{"model": "self-supervised image encoder", "dataset": "rosettes with rotational symmetry", "train_examples": 195000, "image_size": 32, "crop_scale_min": 0.2, "horizontal_flip": true, "translate": 0.12, "rotation_deg": 10, "color_jitter": 0.4, "method": "vicreg", "arch": "vit", "norm": "layernorm", "norm_position": "pre", "activation": "gelu", "mlp_ratio": 2, "head_dim": 64, "fused_qkv": false, "bias": "none", "qk_norm": false, "layer_scale_init": 0.1, "parallel_block": false, "inner_norm": false, "moe": "expert_choice", "drop_path": 0.1, "kv_group_size": 2, "num_experts": 16, "moe_every": 2, "expert_mlp_ratio": 1, "experts_per_token": 1, "shared_expert": false, "patch_size": [4, 4], "conv_stem": false, "layers": 14, "width": 256, "positions": "sincos", "pooling": "attention", "projector_hidden": 1024, "projector_out": 512, "projector_hidden_layers": 2, "residual_init": "none", "optimizer": "adamw", "lr": 0.0014, "beta1": 0.8, "beta2": 0.95, "eps": 1e-10, "grad_clip": 5.0, "ema_decay": 0.995, "steps": 12300, "batch_size": 256, "epochs": 16.1, "lr_schedule": "wsd", "decay_fraction": 0.2, "final_lr_fraction": 0, "warmup_steps": 360, "weight_decay": 0.1}
Rows from block 8 of a small self-supervised image encoder, named by matrix and row number. Rows with one number belong to one neuron. Each number is 500 + 50 x the weight over its row's rms, rounded and kept within 0 to 999. All counts start at 0. Numbers have three digits each.
After each neuron's rows are labels from the 100 images, of 14848, where the neuron reaches its highest value: "peak on" is the class under the peak. Only what is clearly more common there than usual is listed. The data: rosettes with rotational symmetry. In brackets: how many of the 100.
# fc1: MLP up (model.blocks.8.mlp.fc1.weight, 512x256), inputs 128-255
# fc2: MLP down (model.blocks.8.mlp.fc2.weight, 256x512, transposed), outputs 128-255

fc1.15:454532502484541435493602510480396478420498506497504528471507519511412557479430484462569521424436446487502479411600465512527486548525573562537496553494495498476432425479561514524506425481481510537562557538650550453470456445477497475550460436508501506504571437503487504445404526437459528517488498438439427543500484553531508491490552497456473440437554485534516575464552537476461474499562
fc2.15:518536496477517503530494518535469593441511512446479442507466513442539453545591365481647557526368512444461571485530532531510596473468454499455482376487483458538539489504495438544440447550460419444489537461484476502454487458560525450507548505510514518516489534462532441459636487434599532501535487547445553500559442549563544524351602394415438545525512399514510551414427512526538556577517
peak on: backdrop (95)

fc1.23:585477481500587451404465411550530454438528442522455473517554504526439595566443410614441517383511425521496442531503544560555459474526621459403468576521515460482524426549467567516595456491494621438456471510543515476480529463457486531498528485521477469490539554394406483465421403492502500445522433514467534572423469548462469535501447487562497482514505486504387526402558441557435520495486
fc2.23:551471509542593515481499522561422475454570492480495512525504527505481467556556487445337540422476454521568448521508527493387478555458533578484486545485561546508417514492541488441499543522619520604563487472548528521479563512567497493535416473490477601412532519478501510590542445447484429538540467430527589438392496487452568551567470549558532438478431559503409590485466504396547441391556
peak on: backdrop (98)

fc1.73:491532500551534500496610470450523483508420591470507532490604514640544471656517503541494499523471454530544507542493454604524502508536560459551460499435517546460521493566537537502457415572507549527452567551514563432517563467504546497394464457494544532547478562436481521450485474492447388485579561459433546545464376462486499528546422498582512439492591481485526525524500489432512493495561
fc2.73:441347491556500501462429548523481552452525546562486605363439483498446518501489471575517475575538509564475587504420489333525558513387435514479513476514558466521459511494509519481533521523576411520481481553509507556498492585567403524514501580645497577509539461524500544535556498447592466419499581507519450421552567576530466506491504596442523524421494481536533478491434434467511534514518
peak on: rosette (99)

fc1.371:522478601521429455476463529453508545519457540479537540488466403485541571486435484487580490508453493410416619469478521399513503415518476539447536561547428464498442496464477493524510515453553422492474450441519503512526477517498398532567613524538444465487531481460512462496550513454558523522592503480499468398552547592553510492479560451487513627529472454452490462423435525605407527475339
fc2.371:455403504549589542402445581499504400492574446522502524458524597552513505480463481480482508562544541528545379478525490556431497506441632499534503531493577480482427470487522490476566475497539529465477507473445525407482536434498506522523427601436538563493397496557492568486488549508512451471512512479462527535542520518448462511587402568430491372471501543577527562544482485382501444423575
peak on: rosette (99)

fc1.155:550532522512531476448489514491514519645500554476598383480513492480468528575535481492390495496499576538504443450506560513447523489465513549496400542597450430621541570452482504555534477455443409541525523438441502544560499549458500481502495447499540546482509437544480534470479521463400477466476440506496511434392510506432515532460499548528532527527555497456420563482460594516518471427458
fc2.155:542503468455484484553410436522542579503511503522410476536533484495550438597477529528495465541424485526545471491539486486502477465490363361463480429416467413501537428529571469448443473475491567503566506506479500468433468437479419455487505543482430430439575523486419428478533562546531495523516552461564543503500455584406477524484534522577529555551522454484458558462471467500537590526491
peak on: backdrop (100)

fc1.48:501480512423495484453461547446583482467523470487546484509531496513448457520442444494461570549538585519598462452490416446555416485498529507443438411455490497432456528475464483513530544515564598448440435474545441412490527517479492515613464486457435537466515471578448498423407463470416507553497509480489525554530475570465498516475460540471473493495596494563444547528550554549479425443515
fc2.48:563505521477484544457553554563438611511576484468569457551542524505433523499456531499435447542418477483547516448527541510455469582555418470516370491467582539476537457498469562447541532527539565470473519550542632497620446543447469412453394440536564585589441470526531437471433481470466485407466435560493471431481537465442567429585414578499496541510576506545442573541558531459528437483485
peak on: rosette (82)

fc1.296:607477506415389519459507482436513530586466488580426445533497420575503482472558474537515460438554583465496549538482514498528537518426475482390546463473344452463468486512490511519526509420459523559539554452579493492526511482588535476566547486514479462573527516486382489487514413520487452389450527455364551533529527469490527463479496523547531496518639499505460466557443375475494488589453
fc2.296:444498486552494407481550561585499377403461409519470501559543553447565568459499395476470543476549540591445454396489519619512482447520498527447492539500531520508533490491467530480520543460472566526549436528503597446470502479474491546587530542493431458428492472462454548597494517399503486505533511467528524483487471502496528459559451489536587461415381487511383502520573460475440538413585
peak on: backdrop (86)

fc1.268:475470525556538567527461602498546482459489577437470596518473419548491521531573534382574619488544468526487588426471481464496533532572461620559558459508556499547486510426544501512417489537457396514465459426499455518532525565586470530439454527446562456465449417465488413441476494371551484483504529512521482490505505512557492517478525465529479481426496554518534523456383508469428487435504
fc2.268:488503528592528506445581550500411472371495534481533433507560590513471469515472449501377428606443526457522495525514537540398525533487547655521464496487580639498477482500440607493475519475472479504492488547508407548522433438517482463505566533499511506542495517516576562626582468481436557496469394534509506437474541496540514539541540485519499445486544496506490504500643498504490498408505
peak on: rosette (100)

fc1.430:451523552532474543527533387328460565576536600497545502561451532499488523488460516558377486472443518439545505598527583463536476505490544518486487579507358406527378517625510485506582471515534400539494467460532479458526420542447431449540498481494500557596487566480556611486519438637525499545489528525404540487467503464524518499486486546427485496496565492427496442506506559551535484446473
fc2.430:486465484529471544546395457498544433489480591469515453505430601511505500517516546510570473489507472503498483547523486541546503530554508409611560470413489624509511451498510537391439476508411385492493484590455493454498513562613533515456489539527553485490492519539532468584424511552514560550547560499647511502513489590473405523509489499568488513581491453513579436520493483420421518516455
peak on: rosette (85)

fc1.482:395495485606544483531491303443518392564522519501473538548459441440475557464549528614527551510489566500538523556509536465573585494485464430494527500416407525528450534579524532528480525466564411560493453492485503495482495481539502531559569603476536488420606534461481505447521466545468517573446495408488538527496466411519505497486546505595488516495450478536500489478381550491491522522497
fc2.482:523482565503539512525462461599454558594489572534492469548536521510474398497557535534536444527428521474518498503571518487430480476457454420563520465387594423491588544485516438515378472529386460458504490457484416590438477530520518471512523359431466533496520480529416439540535503492625544464564471519536495455517536467474535535528542397473530424510481461511498461498584543507539504460509
peak on: rosette (97)

fc1.451:442428478613535522434519502482608468505358572517513518526623505528526460499468556537484509541468496516516575591480452532482503497432570517426534477514555560459496551518460544517479416508495507502441521552560478511484573444469590434482449447532472590475462552504477507480517460538319434452508528441475537531517328495566519544519443485641475533534454501482530440526562478394489418399526
fc2.451:516518619539521524480483501509464555504603485515549523477445489524478432457537467484518599526563479522499458495568549467550485603551517496558501575511465465504497471499527459419458573521500488468516464447397573510502471531547362512520556581455513447518565485582526548530497525458673606532566417544585563511489655498563480475443561522409499418486517531518475527476479539613448664534461
peak on: rosette (95)

fc1.11:485460478555538487448480549513453504471542514572585522492539532474405398527447450445504472577482473436514524450444547551439473498492492586475408512568512588526468470451437534528469484486565509560483490456475503511522493503483544523536571462475431560433457445502494513482520515445562483469506397481452460448559515436539518512508516492485536549449502541478432537463488603425452503564505
fc2.11:488451471527473514431508494639470444546472432539606543525469558485492452418497462542491426535526473510534508564495450434490505493521545483467400507559578446521559510462473574484460541498528539502480492536544478506536501556438480442467489500522548544489531472487464561604508476563448566408499422485462500495526465458454571522575600496508496559463487541557413479477552553525477465423485
peak on: rosette (100)

fc1.440:528511486459469435413516490521472523522455562512498553361511470424588578451491457464506513478531492441555562500541505422444484473478451544528525465615402474553515511440488501534496551481461433597572573577551535485524544475443483461537507501469515552551597450540498519492488502417496453396465478531433393498505529518575528403495544494448485466490520513520512576471503530499521492537500
fc2.440:486434497545552533503583445608480509533512427484505542516458541431615507481524390482509512512426510533475520500439544502450464459460380361425467384528511476529483498505514616503487528497502562463479500503459558457450527504544419473458545536478469584498545548491388490546561549492546479431536477561424565418446524500452556463436518533526530596414448395589426456490478531462456565536463
peak on: backdrop (100)

fc1.152:430414523439456475433445517542548489548505523553476501591552472584438538538443429491463501455565538466482571596529543482530553624499564554536490590579508431615554493550490564534491462533545528540487542477553510546538520528401513463451476476526471465588527481535468513442387511458472544399541364495459425483486522470502482528449450497501492462460545491523500479516517434540446431499471
fc2.152:422486502510562464431500481545468470541500469496528466508552519543539534490523528565429453628446491528557442539537571471490470438562496501531506519459494493471429469539472537597519549457559539517514438514573582452444493504477451518516474523455424520557485479484413498463439452454384457461559537432487502494434534473390506516487433570462446546442528339488394543469436559551517454457473
peak on: rosette (100)

fc1.290:527487540505474527506521566493503548477480567541456569508544389524426534506519496443504523431467495497520553462508504425470528485530447573485470462483507500552480476468514505526496488540510463589512474407535482570570480483533485500441520557434544435540503386486497404480503461393557500382545497503432527481525462468526509491508542493492478498429477497488508531467461472419416504533483
fc2.290:533519439566555479412534467562418468484570509497596469424462634443473520520477479551444424541441495506508462561519518512454455557573587575503437621502528572507559456487488609533508509518490527490492475565521497497548467457445474435494516475583517542475532474505521535542483502535464557487452388468468494503420489503481535522538531489555458520492568509524469550524602514552501482426534
peak on: rosette (100)

fc1.339:502424523512551525460510555348443461456448422505515539541524524446512516456486488456423525478567511528516504428445530546506443415525528631505458519527517456444404456417453517508520535508449572476411499507459544535505534504438511549538552550491413465538532395401486588476523512431511491502497527516455554457513458529552569501521457477487500519448514501406566531529500482504491559480503
fc2.339:498493444508488532481474480589474502490519431495509443505507540536461514505445556484491441531544455513485484612550475439459486481477427494529494498437553540525624441494460552339523481526500629518544510529479520462458462489530490510496439585521483389509528503514429507660479520537442558436521510490569385449478491492428462489499479561549481554469471566528411476481599537488427480556457
peak on: rosette (99)

fc1.95:517457527493492512473507498463532552481384523446497482524492454468433553407518548500532478495511435558406447478500423474544526469574523488527451584539628495452459501513633511505357579571536483502459449588441429485475511498383549588473548478550507551552430537448466424477330471552509459474527431454525403562501587567450462447500370555426516501528429412469497521453454437466504500559544
fc2.95:590471433414386460507453485480470448512572541494484473566521473462506503536441500479447439455424495473435581544505477474552520502605543456526491641474534569516546447507434548550581490512509512529538537558538568522528472500488515500502386491476556455457534511450488553475435495504487536532382512471511447500515394542529464503456419376557487487525510489478505506561475508507495373493444
peak on: backdrop (100)

fc1.350:558557504570518472427483438436496485523484545485564521496439504452472482423478533578531501549561381479540590571447560386448507489522568512536530491534398541609493512473438558537542545546448383460540462503501581527541548556468417516514548556557519438518553543551547495490514423531471551467559624506446494490592532518545468569448611431451417564550544444457536506447379532512455414498476
fc2.350:427374506499559517406433524537473489492573519483488534508506521463502561483606482537537445614481520520460455486509565522480546537418509479476434423519638541524474444467587521562539558478488505468450465499508601510538560498592488528556493545411543519480492553552463472424517476466529463441514505506480473530594563496451450498641383542482483437440514486532543615546461521462474554532532
peak on: rosette (99)

fc1.46:466559434569525486527504394536533457457472571532523461555492443465561527436539493635623495476415498539416491559522527476550534509615438470411526505453520514546448388589500500549525519506513481478443457503493500508535501507519388524463507561504562419464480562482506422465442539562544507530554542483543552482469481485427473359454419535507504471544517393401514412497474503495470527594386
fc2.46:540536567520472525540449488534429444497517541537493443482501449492533454461552525468493339584522512536543572399473587489440514497462516512601434463486536506510573433548404513545395563553468483455483522471504489521511396493471562484550453494527485498594471564533490554558498494483423449426434467464492420381567473490489519468489579457475477532421602417475414578556481531492492453498476
peak on: backdrop (100)

fc1.448:556449499585425519433559446496442466520454537576467509468476476402526536500441461531517468506569519528438516497460517408449459392516548525604508484560497489406451388560435553516480539422506452507506545438496542487471517514493555502527514532587528543514459548566535505451484485556447316434486550369486486359514502543461508478500531418558446575558456486466453447549431520339526435603429
fc2.448:467473430564549532428502509466546484585514495478583519587489534454463479495526479491493606555414514448514455552519497492559488527445472506420535499418496504547485553498495442504565527472511508485457458599486489622499450409496432529501453536452476474565561502452473557545512504529424601504561533524404567598510476434583526526515525575474501477489496520562548462509526551599395506394557
peak on: rosette (90)

fc1.220:556526443433481446449503470490530424482518492490524543505503569468465528543449442531472641407463479524564501413504504457576461530597497453530576496529636515513528497539565542502466509523412547526525502548573538400512488612559461524375456371436508448430517502490486514419404462472544531467560488535461452485516476534457418485514470569506478441517535497529510463501579376578433531556477
fc2.220:486515512475558489474507428554394467542558518483547531522501568509450476563447583500506452458442515526493494565536473581520478544487539387525497607502580542483521439497528542487507552485464525462495531512472598446505443463427545539450532446590610444483561450461482501576445465525636559448553440454458443506541472528563505524487520390530504506515532583519457550443538533557522511475432
peak on: backdrop (98)

fc1.344:531556437412477417539542497523536488616528502541559500426441576542471516482457511488590524446512492561442522452564472560550542516409566530506551518521412420478510474494609511517445427419514484492561548499619410467520480540494565487576474367462499558517500479481476339437450525496464526548388480477459419520430518507434494465476520496441486505539509483566475473461503503513492438500497
fc2.344:577535429455517530547546497558439507533541506465514476367387563513459525525478557485631576438461544523526570416527491490491552453382444506499559537601444437472612513510551435430469403541416418534571546527514517484509467546571474427537463465522517542471537489515524464423459488468666458447448511589444430500468467600457539450459504563522502489478523654578475514459550483550441476540534
peak on: backdrop (100)

fc1.408:576514444429501348481471506497496520441530546530588386549555506485513491546489480521511555505461473482498472558504552514497498580535477456498456529483511519634546582495511539545534519525460459584580587568475526477580527477414527499426511459446555492489460466479509547507482462491443511481496519473541472504465423488483440499483500515550488423522556446504493488516477567550515483553478
fc2.408:448442504538533537556530504505484469509525486485576550489355579486498516473513479478541569537508506514481531435508493547527500482372529459528574469499580528485543439486517482442449499520454509554562512601501494426413448493598550490476489556471436543544521465477463546498521460442599535425506509542411493499538491512486442493535505517521496498376482607508506482486585485543420528404550
peak on: backdrop (100)

fc1.8:428490566487430548563487481494508534581491511525542477585532481549477480481497569595495468473531588502429577657522499472494532578406569445591450460449416435540496522623630514525466515461493486517523533484521507496480481659488478479535444449465507507582463484532480486456454570545504503398589516439523479486479505423482407433453488506437470437453508535505418451572479496418500479471501
fc2.8:494518519457532547509526577461511549416453465504502450485351583439565571550485457540467554442532474542499505458520516497470469501480563547532420540461513424498506410497483461361542487479444462532563481507464483490457443466528579493476515615503498486542551444449674599614516556429564464560504567534533516520484471538489579507469524427451467470530431550504438550523526509424511564505483
peak on: rosette (90)

fc1.200:457508412462535434483513440498463404433508524466458463486457487464528415543460528476540497420467443458516504598604557443505488622571550517514517514484385495504468461546470514524538461581583470524538552434545568522481472515560585526590420443518486454495453484441479469453565503506461499538504525514465459514568443542546464430450612515470392503577549436467480459414420510506475365457388
fc2.200:464554481504493462498570425495594568547383553536459517477474444503469575563537529547549463603438487504455553626457530482578508506547413469426505578474498501542537616487520539494446472507518533558427498476467502555518516490510502549531522495519467403494516497528433493548444426551468465509451566417464359476496473453513461559523454506527458495486563496554485453472490543518452557507466
peak on: backdrop (100)

fc1.89:544511556550540533522498524503494536372524528493472448493530462472513433548467464527485555544476519490501418484457504545467512497473472530479452526533562545553470563495492572524645546523400468449388437477479499497523498585556513493390589468445517416508456467579511540522526481452556504429558487509492500493443468616481450483447434487562552448500537469420521474476520434499461452527486
fc2.89:367423427478517494481412501430514460598475550559500528552447555516455499374598558497590478460549500498488520578545527413549595515381527541474521424449402493472500421502521433557464408496501503483502463484507462512479489509498503493489423569556530483572482490438492437509504496621508517496486572523480430579589505361486507549545483560466472435483530503530502482515453543502561493538475
peak on: rosette (95)

fc1.164:445509481433528497413459475437534461599520542534517562531488414559436565422613469506574445507512577493484534509485620478630535515495514513505469461427496460543486525463557504520483570457468497490520495449556456516551455493431494528492591565456536419531554534424525509496487401509450478497468507446506526496499468427522511612438559522503542462396597488599501494532472503502535471471516
fc2.164:527467632593505521542573517491516468501443528463565441476555578499487433449373543485560493472516525487504401485496541530387485490542483503523403543521528496576481504518528559487516432459394495406361482501452478509683528569404541527498466435413604555518426528487537476469530552481513554454502414485480507475501553548525581492514488432549443467522502545461526511496486512493545501479540
peak on: rosette (100)

fc1.487:425514549554503493510490508532475500534443509449451521555559401557399481454542525464501509468406472413554561525508504409499532503521483558471565421480522493471481452498439485529406510485498464510476508481557478553500527612492448462502426453466476489563505411528450473465537516483520493498521509518457462467482521371498490508516534569426496495477451493543501555444443476455503477479511
fc2.487:444506434512569567471523513567511579492579516530582596555362478524472468510536387503525408543479486583494560504446473481495544545480457517441484529657488540493631465504431553512424472538522554491513517545548433521505478517487510391494452446633504537464507466474492496605520440506399513420458420588431515411506491423437465522459617499527496504400538466581402450487599491487517484485495
peak on: rosette (100)

fc1.243:625463455441420417459514465591491498436513424534503434565525454483484572559442483571472449486454476541413419493535439529503474482505487441456456525457493531467453501448500558533617431479556584521548524493506500455465482410520487538442481507521454491514503491474503453506526477524474508503588526515505566542458481503471434524553463551524420538567463452502425446367516479527407486510437
fc2.243:519491560515473477485440530502463470456533545499474523510475459511473482456531532506432512501403523453500475468487560530437574490494451539470479539449510580528480520497532494443451480481510542593547489500560453541533453553559387490518444499481483525510537528501535522693509498417564466512482433456500554449462490506526528550538525506460522469417534604505450568452513502434538545363545
peak on: backdrop (90)

fc1.260:562589393468397517477400508544485547483516464469426409559573408465465491545492454480510467428348490432489519557541465468525565565649479517533446494466411537568518483496542509508473557463551462601475566371504510572495493507489484481540464502507562410434451512472542453514503582505417521555453542498497493484505459470467523473454566512494529503537417430453496471439426516502536470514467
fc2.260:607612562384452441482443499474609580424483500476406454530564404463476509569511559511532476568464481456510543500498587505449538498538408502458506506523455530487508551526533508441495538501544522499456507447503546591481557569496445530513608406466500462529485522541496480495544536528538500607468457456601484541473494461557523478528564541428510553551547494427529517506445509554548499550463
peak on: backdrop (100)

fc1.471:455565404495486427427500393481485509451448578488483462504509506486513524523521564561565660521460500532437491646546461488512551552585480516396533513524430474571500501588459516543538464503485439581514531455467586491517504515486408484579443520510502432441509525455464464458478457533570504497585455466511504508315452499524475359458440466463503432581544506440498491406467507563472546522492
fc2.471:596541522531551594558431488538457486531520479499487465537413537493472496533529487502473459540453491483495570507460536548475471498467480490565468586494529571521542446487500492416426543520557530535458489495509478519476535566571537485482465610452460510520511500515476597562506481466476412442447448457548455409497539472411533523421528521531500521439480526489453582516485511415452478514547
peak on: backdrop (100)

fc1.231:505507528483419396514458516547499540530490586490541419489486503558463403503472462452503501514507492561442531491504512508478482579492492568508415506547432401647549564458495566543551455409503416570569611461490447465556485527379494428558455482533515538538485417450489486457460512414404470491449478490478527503506485518471511466399525459510518526502498456446453506444423594535537469503456
fc2.231:627541416466467492540423468517598595487527496484423479480520495486533470700490555481520486552383495520474514489483497481489469500454375426419479492416479388545566460466526442444451497515490562500584489537520485492405505480511461413493517496506409467399514452464460467503545588528559484526474530591549515496480448597403515460456477565510544599559479526476461424445557515475520549523506
peak on: backdrop (100)

fc1.64:452464405500574455474565462389546475516508484489499498439485505456572483514526524561412528491529563531430462529551457462539437426497556484436485470463496425517400544453512531527629471556564481505512542530475506459552519483548455581490510531530489514498464484442511481453474400569376498605478563499494543491552471615558507463480454645455436474598572378419525461481453444503492473468435
fc2.64:551473494433462398490401499532590527490478481525426560460444439553555460539505532558579431547455480464466539469357518421531555486521434469454512487567528488432542497520401544463514539507586573464474513484551490521445553574606490545482516479676416495509485516521439511519464513513554516493487510514550506392512462563422438556425548492497495600501546433478462434427545490463487487436446
peak on: rosette (80)

fc1.179:462529479476459535483438302590507475595502571456502491523483487542493528509479544726595504455468480507457519723559480479481577571541550402491536563480576497564596453677507529527474458505483551451499510516511501524513461486538500544391490527472563422470499556499462482493488466681583492482519522427503449530464481524514427489459437442482435533524521498518505469475490450470455467501457
fc2.179:504533504507503526513557581615499598470437402521516476507619481549460483472458465497404398476476489474505525435514471500527514467557448432498378475459557390465563448482456494451511550480548563495471508503529554503530513488424433388536467510536457579436526505462485394626556468350393454456496513564526543417518453499460597478528475492510524479453451535524449590497644523509554472543494
peak on: backdrop (93)

fc1.366:502499565542500467531531510519473516513644465469446501493494466522471551581570503539443565562481518506444464444509592494519436534512480491550449608478396440633489583495627560506456537559489426465572468526511502540546321575500562550509569521452442462499507505489527511497438496490513590489487495484485444515541637500506504478467462483507552454536513429499448510426432510452432453521549
fc2.366:578407608565400546462519491465458686503515535499444526561537526484495373454529569505531468558559481438449474540528582521532515507592427486556483485524461438474477471525439498470507535500468460538475519556456558496493376501497416599511479549425489474510526481543554557475458543503581542479458473533493556538477564549569520459472537424428496458507489511470538577436416512518376448534459
peak on: rosette (94)

fc1.417:602537399461532555478445437501518440503452514556519554508576495492562454468489534493548427514530487595603547563493405589478504428446544481450511491520411472503497527515370459522497496480512465548401565468602473464488604474495487397447473558445558525526497508546473470483451540504352417419493540509400541493485425479475551528525510556508372381477463534542538545513536492418571466480515
fc2.417:499380506569541606499442506539494552500465553526495574426516484561508388413468490474507554486562481482540506518497488562548464519553478511503499497483464490490460453547470490433423519530540451497441510462365641542456605425520372451508488607435472549558506495512524526516420539441494487451556549424398562459492527565559510459444456480478529471426478526483560527491458527384441466404576
peak on: rosette (86)

fc1.137:536495416572541511378485482539466534468521446497483467543593486464431494557368440605448476446402489464447473577528533498523494563511555502505387564518471477541491567485465645588582500510560542521491475538527530560468485470493476499482500550515436463481496507490441528481462510555425502435505496482396516528416536534428409457443403491565563548599568427405428456450502447558499467499401
fc2.137:397473562489473520477536444572460500651576488496585419475492518567435445448460497513476444592457563497498503613543478454472458491536536431514480496446512469442564464484473500613497520489495570411485491487529513448454497546426506452470555476542499502553503515524403440468452446579419464439515571433495399529557527434372443492421510545523474496444493523538427446458604544482517439489477
peak on: backdrop (97)

fc1.415:545466533517518541502553397565590549512498567468431501473459530522524411566464508753520519504532436540439522529499628554447426546453525385543527537481488488488596515554456527524438557524459545449491481580513521517412551499598527549512445426450434537528520554524462476450442484485497570382535544508451516479479527497501394596483470483478466488431489486469528475446539427488447499535538
fc2.415:451542516478503516432454466578492510616536474488478469432501465501480584491507495525537507418531574478509465582572464388514462504471457423428557501496432373486592510541498460519499422461555558473532467380527495495485528484452545484566554508543495489473515511503410406604541504501499409494470515428478411507433485467371508468511509593482471607476430500574449501465531506444542465553491
peak on: rosette (87)

fc1.355:540443475514505490464502513495490399478568498497484481521526562502496446536451472540436547422501474453541530543602502507407435506532578449532513554484436492542502367481518510527550422446521539491534558514606563498506481432587549466454388482404531441485519481445484544498487518529358564534475570493410405581546454497569479508482592548527457487495528526522509467458461525580503408487445
fc2.355:555599536476384515603483479466494555510326603510483440469507494523409564517543570491531474554469459443443558484452545531527537484580459483548485536506503520449528474460457456542439621492519453466441485502430469499463485625451498480473535480622511449581480504527555483526396548547547357472452522458557447453498479522398559482451473398425491616478493534436471551507471514459495554520422
peak on: backdrop (100)

fc1.373:496452531521500458491528530453417476478606457485501461501538525460488541545438466538440551478416512545453454499566501491512436554466549509516459635486465459561430526467581544511532528584497519501521463529565422453542334503440576494503458517449477460447509497505513560441401488485442585466440463463400407555556595530517523426468503526512524494571522463532492519406499527523420409521523
fc2.373:567481565589479478541508558499471576514502535422462475527480554412463367481517575570503461508487564453417536560562587509501495556493432593453482449513415458514493492542379443504605505397504433498474540521474546529565379498491440535538526533548499486601482488544565473481502553459641541472573522550451534468506459514582561494477633412420490518453571505480531579472413456594449482430431
peak on: backdrop (89)

fc1.16:568461514467517442436477473550410518447558485498519438542583564481472433572436509517441499469385487532410390451484499563443468508541466477478384540479617564481441511489523586546522508512488588501486514572556530491507469444519527556338548458419482453445516471430480533477496445494493533469568457530512561447523488563470513508537383511525498455463514471515435505458533571491441484461490
fc2.16:469526548473474447441529593374569626472447523501475485424398416453511508464522516481513588542485493499541430503546514527520502481506529636491462563431463418505416562446413481488523425514516512549540490404481524487517502411498495479572539526479452548412490520470546557530567551447576478516453568456422510527499466521544551506403548454428519498564520516449465521417500529546541515507520
peak on: backdrop (87)

fc1.136:526422473467419569512483462519343475443493496525551491523492529515449482404498525466428449441487504550490453479544543524429588413621544500477487546397466482403465259505554507500501498504513449548497522448544593507463425490499418542517494567445609457611531456515498569514452473579571397430539509488450522543544496491530535511513494507494449429467512570549500598521425515492490510635519
fc2.136:517600448551512425510596460483579537517520520507540500479548486499538585603493482536507499561509492496524574514464442483585456516371494477507529510589482497612507667485515551424517509509451507466526507586448490477576591522420574481490447392576470518367384508462491495498555497498443581605517464444598529482447542470450445516527486504510457543638419426468517370494567493496503526426423
peak on: backdrop (92)

fc1.144:430469538496576469433422474532428514469469451496479477414492480436511456482520489494438599476472458518589409433585434522434526509432469487447540496458560479477480388482550488534542445549560580557567565513555517539448537441575430534495472574477464474585492421486438490510532491522526508465568486518450470618473511565515456490512581574480478404518509518428522523413505421555473538448538
fc2.144:421503481466481434496431494446518453510546542502544496514451484440518542476479438560531502565511552470489524447522580522617529492387545461376546463449417551510478479531449464472542360554479505465578472476582445437547531488509594523471553525450494487517519516438501471543521484502507495507427659456493520483618486557447438526389506481417466580496559431474461470583536559480559489499482
peak on: rosette (87)

fc1.357:408524477580601484472570510473504467496629475510510537537542507494555473538494461570488492471516522522477543519603462463512493584405558474507509450518477444655479627484480551525552428543467541472584475579473505496537464439470564514459501523470459504467513497429426462469528488398365614513521466493449515544588550494588453491480568486504471501527492384564515424497510465427447384421509
fc2.357:484504515583507539559516451519582519508318574489516578437442482515506521489487486495526422546532509473510482466366512565548508449495500463521512510564527475415511503464486486463460514487452466482444482534414480556507581568537461499514524519613449513490460560480504547472497510507600471499589536494531585397445519565446549476523475423488508552508528504416520451575502511531515658366499
peak on: rosette (96)